Rows from block 6 of the encoder, named by matrix and row number. Rows with one number belong to one attention dimension. Each number is 200 + 30 x the weight over its row's rms, rounded and kept within 0 to 999. All counts start at 0. After the name is the row's rms in percent of the matrix's.
# v: attention value (encoder.blocks.6.attn.v.weight, 384x384), inputs 0-95
# proj: attention output (encoder.blocks.6.attn.proj.weight, 384x384, transposed), outputs 0-95
v.258,103,228,208,170,226,193,156,194,235,166,171,179,233,175,160,225,185,250,179,139,154,189,249,203,215,150,181,208,246,195,166,174,220,208,124,150,240,173,207,139,259,280,194,196,154,265,189,162,229,200,203,146,144,147,180,212,264,241,211,173,142,195,231,169,208,198,161,208,161,195,162,182,231,179,153,197,199,206,221,220,167,192,206,227,206,196,188,195,264,189,215,195,215,218,213,188,216
v.259,105,235,184,213,204,251,215,207,187,224,181,220,202,195,259,214,246,161,274,183,152,159,212,211,249,168,167,227,198,214,234,216,197,172,163,198,165,201,168,170,197,152,167,185,212,205,196,193,226,208,245,179,181,232,256,232,198,203,193,253,249,230,225,171,145,185,237,195,213,180,185,172,219,167,269,203,210,176,215,165,213,174,220,212,198,190,201,180,173,192,205,220,192,180,207,170,192
v.260,109,165,177,220,173,246,217,189,174,206,178,212,235,191,244,243,200,198,182,218,159,177,178,218,230,174,219,169,209,214,164,153,181,164,196,205,170,203,217,195,207,237,171,217,198,155,210,253,184,165,197,196,177,201,152,194,221,193,262,222,203,156,217,202,190,188,193,229,215,187,228,206,193,140,171,196,221,151,213,148,171,186,165,203,197,174,224,174,276,224,149,260,130,138,237,188,244
v.261,102,217,153,260,222,190,219,187,203,246,184,226,230,144,170,201,212,200,124,196,226,230,188,205,220,212,196,220,166,129,258,195,191,215,211,216,238,208,207,245,190,203,238,166,200,200,167,130,196,236,185,217,200,183,243,222,152,206,217,245,226,223,159,209,167,205,203,155,178,192,183,219,228,175,223,177,155,179,194,233,171,234,219,217,156,252,212,148,182,137,211,190,158,156,187,193,231
v.262,095,197,270,250,246,154,239,229,230,163,204,194,184,205,227,169,203,175,239,251,207,198,213,204,208,231,204,209,202,228,174,252,171,173,210,176,202,187,248,189,201,174,149,211,201,270,215,176,172,221,186,216,211,170,188,150,176,208,239,238,198,159,171,185,196,176,167,254,270,185,194,189,235,253,203,233,241,207,242,208,231,170,176,256,223,207,214,168,200,225,244,206,222,207,182,194,170
v.263,104,152,173,148,199,245,156,165,222,270,259,206,225,180,137,179,181,288,158,221,174,217,211,154,211,203,191,246,185,179,248,176,232,223,249,240,214,233,236,145,217,196,213,239,204,222,216,176,199,188,181,244,202,262,142,193,220,209,190,190,201,239,174,185,200,177,176,177,208,229,204,263,137,170,206,209,212,176,164,214,205,210,209,168,195,193,191,204,206,177,220,224,191,232,192,204,247
v.264,103,182,210,211,179,248,194,193,194,175,181,218,203,205,190,171,159,143,200,204,226,188,227,144,200,192,176,175,184,192,254,269,184,218,228,219,170,164,229,189,212,166,178,188,238,188,164,172,176,242,214,180,202,227,223,159,205,176,205,243,247,170,235,180,199,215,205,147,196,228,219,194,228,255,228,251,152,265,182,220,190,184,222,227,188,191,194,149,209,181,167,189,198,137,217,206,222
v.265,101,157,197,203,255,154,222,186,129,230,207,247,217,186,244,214,203,217,211,174,178,223,224,215,184,214,189,228,214,233,185,163,228,149,183,146,183,241,289,154,190,196,172,221,255,187,180,164,195,210,274,177,199,168,162,181,197,221,226,182,189,213,230,140,232,235,177,190,212,226,209,197,206,203,206,200,149,180,218,188,211,201,238,241,197,151,202,187,175,217,183,166,201,150,244,223,217
v.266,099,225,204,207,226,152,203,218,143,249,228,201,229,209,205,190,202,251,228,235,156,205,201,198,198,159,215,165,257,222,230,237,252,164,204,205,200,168,169,217,186,201,194,138,207,174,158,209,182,194,195,181,177,186,174,187,184,189,184,181,175,232,224,271,203,199,191,197,228,220,225,209,154,285,183,225,167,214,175,184,178,215,171,229,222,202,228,214,192,266,227,241,199,183,196,140,159
v.267,103,183,152,237,145,230,262,150,179,206,182,185,188,195,177,173,202,189,209,161,102,165,230,190,195,208,156,194,223,228,172,231,235,177,156,221,229,190,220,219,268,177,210,208,215,172,204,180,202,215,236,199,183,199,182,165,197,196,203,188,187,188,179,168,207,248,192,251,188,182,167,232,239,212,242,196,215,183,154,211,218,238,228,169,185,182,226,197,261,211,241,200,222,177,159,164,202
v.268,110,252,223,144,173,118,205,246,138,273,255,214,206,152,257,207,120,200,239,220,205,227,232,182,234,202,172,195,181,205,158,232,211,190,190,203,193,191,229,215,175,178,185,187,211,209,183,200,183,186,169,254,227,184,193,225,178,173,212,196,184,212,189,147,233,150,215,257,182,232,173,239,203,189,153,240,235,163,104,218,156,206,202,166,219,190,174,201,230,200,208,156,204,171,164,189,234
v.269,102,154,206,202,160,181,163,186,255,162,172,203,153,239,186,198,197,170,193,159,229,170,153,253,201,183,175,228,248,225,198,175,203,220,175,209,163,166,175,196,231,210,211,176,237,221,254,219,197,158,220,212,201,194,166,165,182,155,206,238,124,188,200,158,209,208,276,201,175,181,217,164,190,173,181,231,193,231,195,181,182,172,204,185,172,220,207,207,186,174,248,212,258,180,191,156,171
v.270,105,226,205,233,174,214,204,191,185,245,274,147,232,230,154,221,241,205,180,235,184,187,160,167,235,242,212,213,297,162,201,177,155,177,221,196,221,163,174,200,204,200,82,199,198,258,250,232,191,165,226,185,203,181,150,214,230,257,234,218,218,199,169,221,205,204,185,189,139,180,173,163,159,199,164,177,211,218,194,207,244,165,181,153,190,203,160,234,230,171,185,200,227,173,199,211,210
v.271,105,231,164,146,233,151,245,184,167,178,263,188,200,246,225,208,163,172,233,228,190,236,191,190,148,183,196,169,242,177,182,235,171,264,201,228,202,290,218,218,205,187,231,260,173,205,173,158,204,176,154,240,144,214,173,222,214,214,199,208,181,202,170,197,200,222,214,153,181,198,163,238,223,214,165,195,222,212,216,201,214,206,224,189,171,250,230,184,236,264,165,194,202,183,242,283,168
v.272,099,249,144,247,245,189,188,166,164,231,234,173,248,196,208,162,252,155,175,224,272,237,144,198,199,244,219,186,285,211,116,163,228,215,176,257,187,239,198,204,139,211,182,204,273,245,223,192,182,204,233,225,196,242,152,227,188,171,190,202,204,167,238,261,189,197,150,214,182,131,223,235,146,217,165,231,230,246,167,191,241,175,220,188,208,222,233,215,175,205,242,236,222,227,238,175,206
v.273,095,183,264,203,246,179,207,222,205,200,184,177,219,208,159,248,204,192,203,199,141,191,166,234,243,203,236,194,265,214,193,234,200,209,199,176,230,207,160,195,150,239,179,153,145,197,206,179,189,210,148,180,204,253,177,212,217,157,178,185,205,235,201,246,186,195,197,157,184,224,169,217,139,206,224,176,184,181,196,223,216,209,220,194,276,198,221,210,146,165,217,238,193,234,174,212,208
v.274,101,199,203,212,244,149,188,194,144,152,203,268,231,208,197,167,197,162,212,220,167,134,230,193,217,191,226,234,243,251,206,229,184,194,191,169,207,259,213,157,196,239,169,211,255,159,231,252,197,243,151,189,194,172,133,210,215,186,232,248,163,180,249,207,242,169,183,220,149,259,204,191,208,217,213,204,251,192,226,251,235,200,157,211,202,180,202,189,183,234,169,202,171,203,266,215,217
proj.258,101,237,159,196,207,152,195,137,190,233,224,238,158,182,186,186,251,179,160,190,233,193,225,224,184,218,197,229,232,223,209,238,218,185,211,256,189,167,201,189,174,238,186,203,191,193,244,217,234,179,206,182,181,223,234,197,197,210,182,239,180,227,193,165,159,155,172,262,187,175,245,210,179,219,192,204,194,143,156,207,205,149,200,197,195,226,141,211,209,193,197,183,146,228,170,193,156
proj.259,106,207,210,212,210,168,242,210,222,234,219,192,215,231,195,257,187,191,165,224,184,194,197,228,251,204,186,171,203,210,144,182,219,217,206,195,175,211,186,181,240,202,232,215,213,188,168,203,180,192,172,225,216,151,156,226,252,157,213,193,212,171,166,299,230,141,203,153,195,239,200,246,175,235,182,181,133,161,156,209,189,219,210,196,220,228,233,227,161,218,176,203,162,258,240,278,234
proj.260,105,178,185,211,202,154,161,174,184,216,211,208,240,213,175,190,201,191,190,187,191,235,213,182,227,268,227,176,171,253,184,225,195,183,181,240,220,182,158,193,241,203,159,162,222,213,185,171,186,210,168,241,137,221,176,217,162,218,104,158,188,173,198,166,187,250,168,146,190,188,227,202,178,239,230,209,168,240,170,213,228,207,202,177,192,209,166,192,202,185,243,175,222,238,208,164,203
proj.261,096,194,251,215,206,217,232,232,203,195,175,212,160,209,188,223,205,213,191,178,240,183,195,199,244,216,230,187,177,214,143,172,209,194,199,214,183,231,207,166,254,172,206,197,176,195,224,204,202,187,222,168,183,193,221,193,208,218,157,188,117,175,233,238,189,174,195,230,144,217,162,257,214,191,172,217,164,225,256,230,168,183,173,147,241,219,236,259,212,211,144,200,182,172,230,142,176
proj.262,098,207,203,201,207,187,164,193,148,269,166,186,230,199,200,181,220,212,218,199,201,197,216,205,149,188,189,152,221,154,231,183,195,212,215,233,214,171,221,241,175,190,203,218,238,205,150,224,174,252,295,187,211,240,224,220,259,205,169,180,189,236,206,189,216,199,203,224,186,190,253,203,185,158,245,157,222,225,161,186,174,226,260,204,246,172,176,194,192,203,228,257,186,175,210,192,231
proj.263,097,209,201,174,224,226,173,161,145,190,189,165,230,190,259,192,197,174,265,178,226,223,227,214,254,240,201,167,224,198,135,236,158,200,176,190,231,202,198,232,157,195,170,220,200,192,187,252,220,203,162,201,192,210,240,188,196,205,179,199,221,177,218,173,169,197,280,203,182,219,181,246,217,217,183,154,211,231,230,169,196,147,196,245,172,213,158,144,199,237,134,204,197,184,157,212,187
proj.264,098,141,155,157,213,211,200,216,206,220,183,196,220,220,209,201,186,199,168,159,232,235,184,235,240,225,206,175,210,193,189,166,198,200,152,173,158,167,156,199,186,235,178,197,211,187,234,206,247,207,181,193,199,153,170,235,171,202,240,210,196,173,215,177,199,203,201,254,198,157,234,161,150,163,174,172,199,177,225,216,250,235,161,138,199,179,226,245,221,179,193,180,236,267,190,195,159
proj.265,104,186,178,236,180,244,153,182,254,225,186,169,229,207,156,174,219,243,237,195,242,179,211,171,224,202,214,176,218,157,210,188,157,206,197,205,178,141,197,188,176,216,234,140,205,176,259,239,196,179,244,200,247,220,209,242,202,235,242,237,225,176,220,231,180,155,236,178,214,212,189,184,193,194,247,177,158,217,187,218,210,203,166,169,247,184,209,203,183,228,152,230,116,185,219,195,245
proj.266,095,182,174,169,231,197,218,165,173,192,242,184,191,218,202,237,256,188,167,192,239,212,222,248,197,252,168,210,234,197,165,222,188,199,228,211,224,180,249,222,202,220,198,208,142,189,226,185,221,263,214,236,194,252,231,248,220,201,194,211,206,154,197,166,237,153,228,206,127,238,202,216,218,146,194,132,193,235,201,217,238,242,224,190,206,202,193,219,147,212,220,173,221,215,178,235,281
proj.267,105,198,203,109,238,188,222,190,204,204,216,195,219,205,234,175,198,188,214,239,239,160,193,201,146,181,211,195,199,186,186,222,259,201,170,213,181,238,201,164,167,212,180,175,210,246,245,158,216,189,211,204,222,223,202,209,179,194,218,211,191,218,258,199,229,160,239,182,263,204,189,190,168,212,102,202,219,203,214,137,155,194,181,219,191,205,158,225,234,201,183,209,224,247,191,152,188
proj.268,107,213,205,228,173,218,167,165,205,207,233,153,189,227,137,153,217,242,209,178,218,185,221,231,156,265,188,200,164,187,193,194,140,168,212,225,173,180,181,215,266,177,194,207,164,217,257,174,181,182,199,175,194,210,253,189,216,220,206,192,164,183,208,189,181,194,249,201,181,227,198,202,143,162,210,182,198,209,250,174,233,212,165,205,172,171,242,214,198,203,193,213,236,185,181,248,155
proj.269,098,206,239,203,226,208,182,196,186,242,185,194,186,240,161,178,205,207,199,250,183,245,207,133,166,217,217,169,165,232,167,237,250,217,207,195,182,184,208,184,190,198,133,195,200,208,202,223,184,247,179,240,181,179,205,214,220,205,161,153,230,190,216,235,250,205,141,219,218,211,200,184,149,195,203,180,197,184,211,220,221,252,227,168,249,169,167,234,231,209,219,184,201,210,173,251,174
proj.270,105,225,188,209,181,168,171,205,188,178,164,252,221,207,204,209,163,232,250,145,233,169,210,222,197,201,198,200,159,237,155,201,226,203,236,185,220,291,211,230,191,230,263,189,224,155,153,174,203,192,238,206,178,217,182,231,195,146,201,179,205,226,197,129,219,191,224,179,238,195,195,231,192,229,182,196,170,103,167,193,215,150,243,223,178,210,228,168,166,180,180,214,154,220,229,186,203
proj.271,104,203,262,196,211,177,174,213,191,172,166,202,203,169,240,179,178,198,163,219,206,163,247,181,233,249,193,217,141,187,209,177,168,228,211,170,220,162,180,185,233,146,193,236,250,195,163,248,206,193,273,201,278,176,219,168,198,200,172,153,215,202,194,202,243,217,214,187,173,190,253,196,235,207,271,208,216,133,210,233,207,160,164,203,217,188,148,169,192,215,216,195,190,184,163,181,151
proj.272,098,208,207,211,223,140,183,246,229,189,193,215,231,203,197,211,182,292,183,275,192,192,230,206,157,194,222,196,197,193,277,235,184,223,217,112,180,171,232,169,244,226,224,197,181,178,185,206,209,234,123,213,205,184,207,225,197,224,211,184,166,171,173,105,225,190,203,128,196,195,167,235,222,249,224,180,161,177,174,214,158,246,138,188,211,194,210,206,147,173,169,220,197,190,162,213,183
proj.273,101,190,168,186,148,200,252,152,162,169,180,212,179,237,222,226,233,200,155,204,204,228,194,188,169,271,153,151,180,149,176,203,206,196,221,217,193,174,233,207,253,148,218,200,205,170,164,210,245,177,220,189,215,206,212,191,205,217,256,279,227,158,220,165,174,155,222,187,193,211,245,167,198,215,202,248,181,182,211,212,251,197,198,211,189,200,162,197,217,196,233,193,217,167,285,248,165
proj.274,103,259,215,182,149,244,223,185,240,189,179,212,230,237,195,255,170,238,212,209,188,222,238,128,228,193,213,148,152,140,223,223,222,180,166,237,152,158,189,233,175,236,202,129,175,209,160,191,194,189,231,231,206,233,246,208,222,224,161,209,180,185,209,206,163,184,184,204,240,224,235,171,159,235,232,251,161,180,190,197,191,214,217,202,188,204,218,224,199,192,231,214,219,144,236,216,203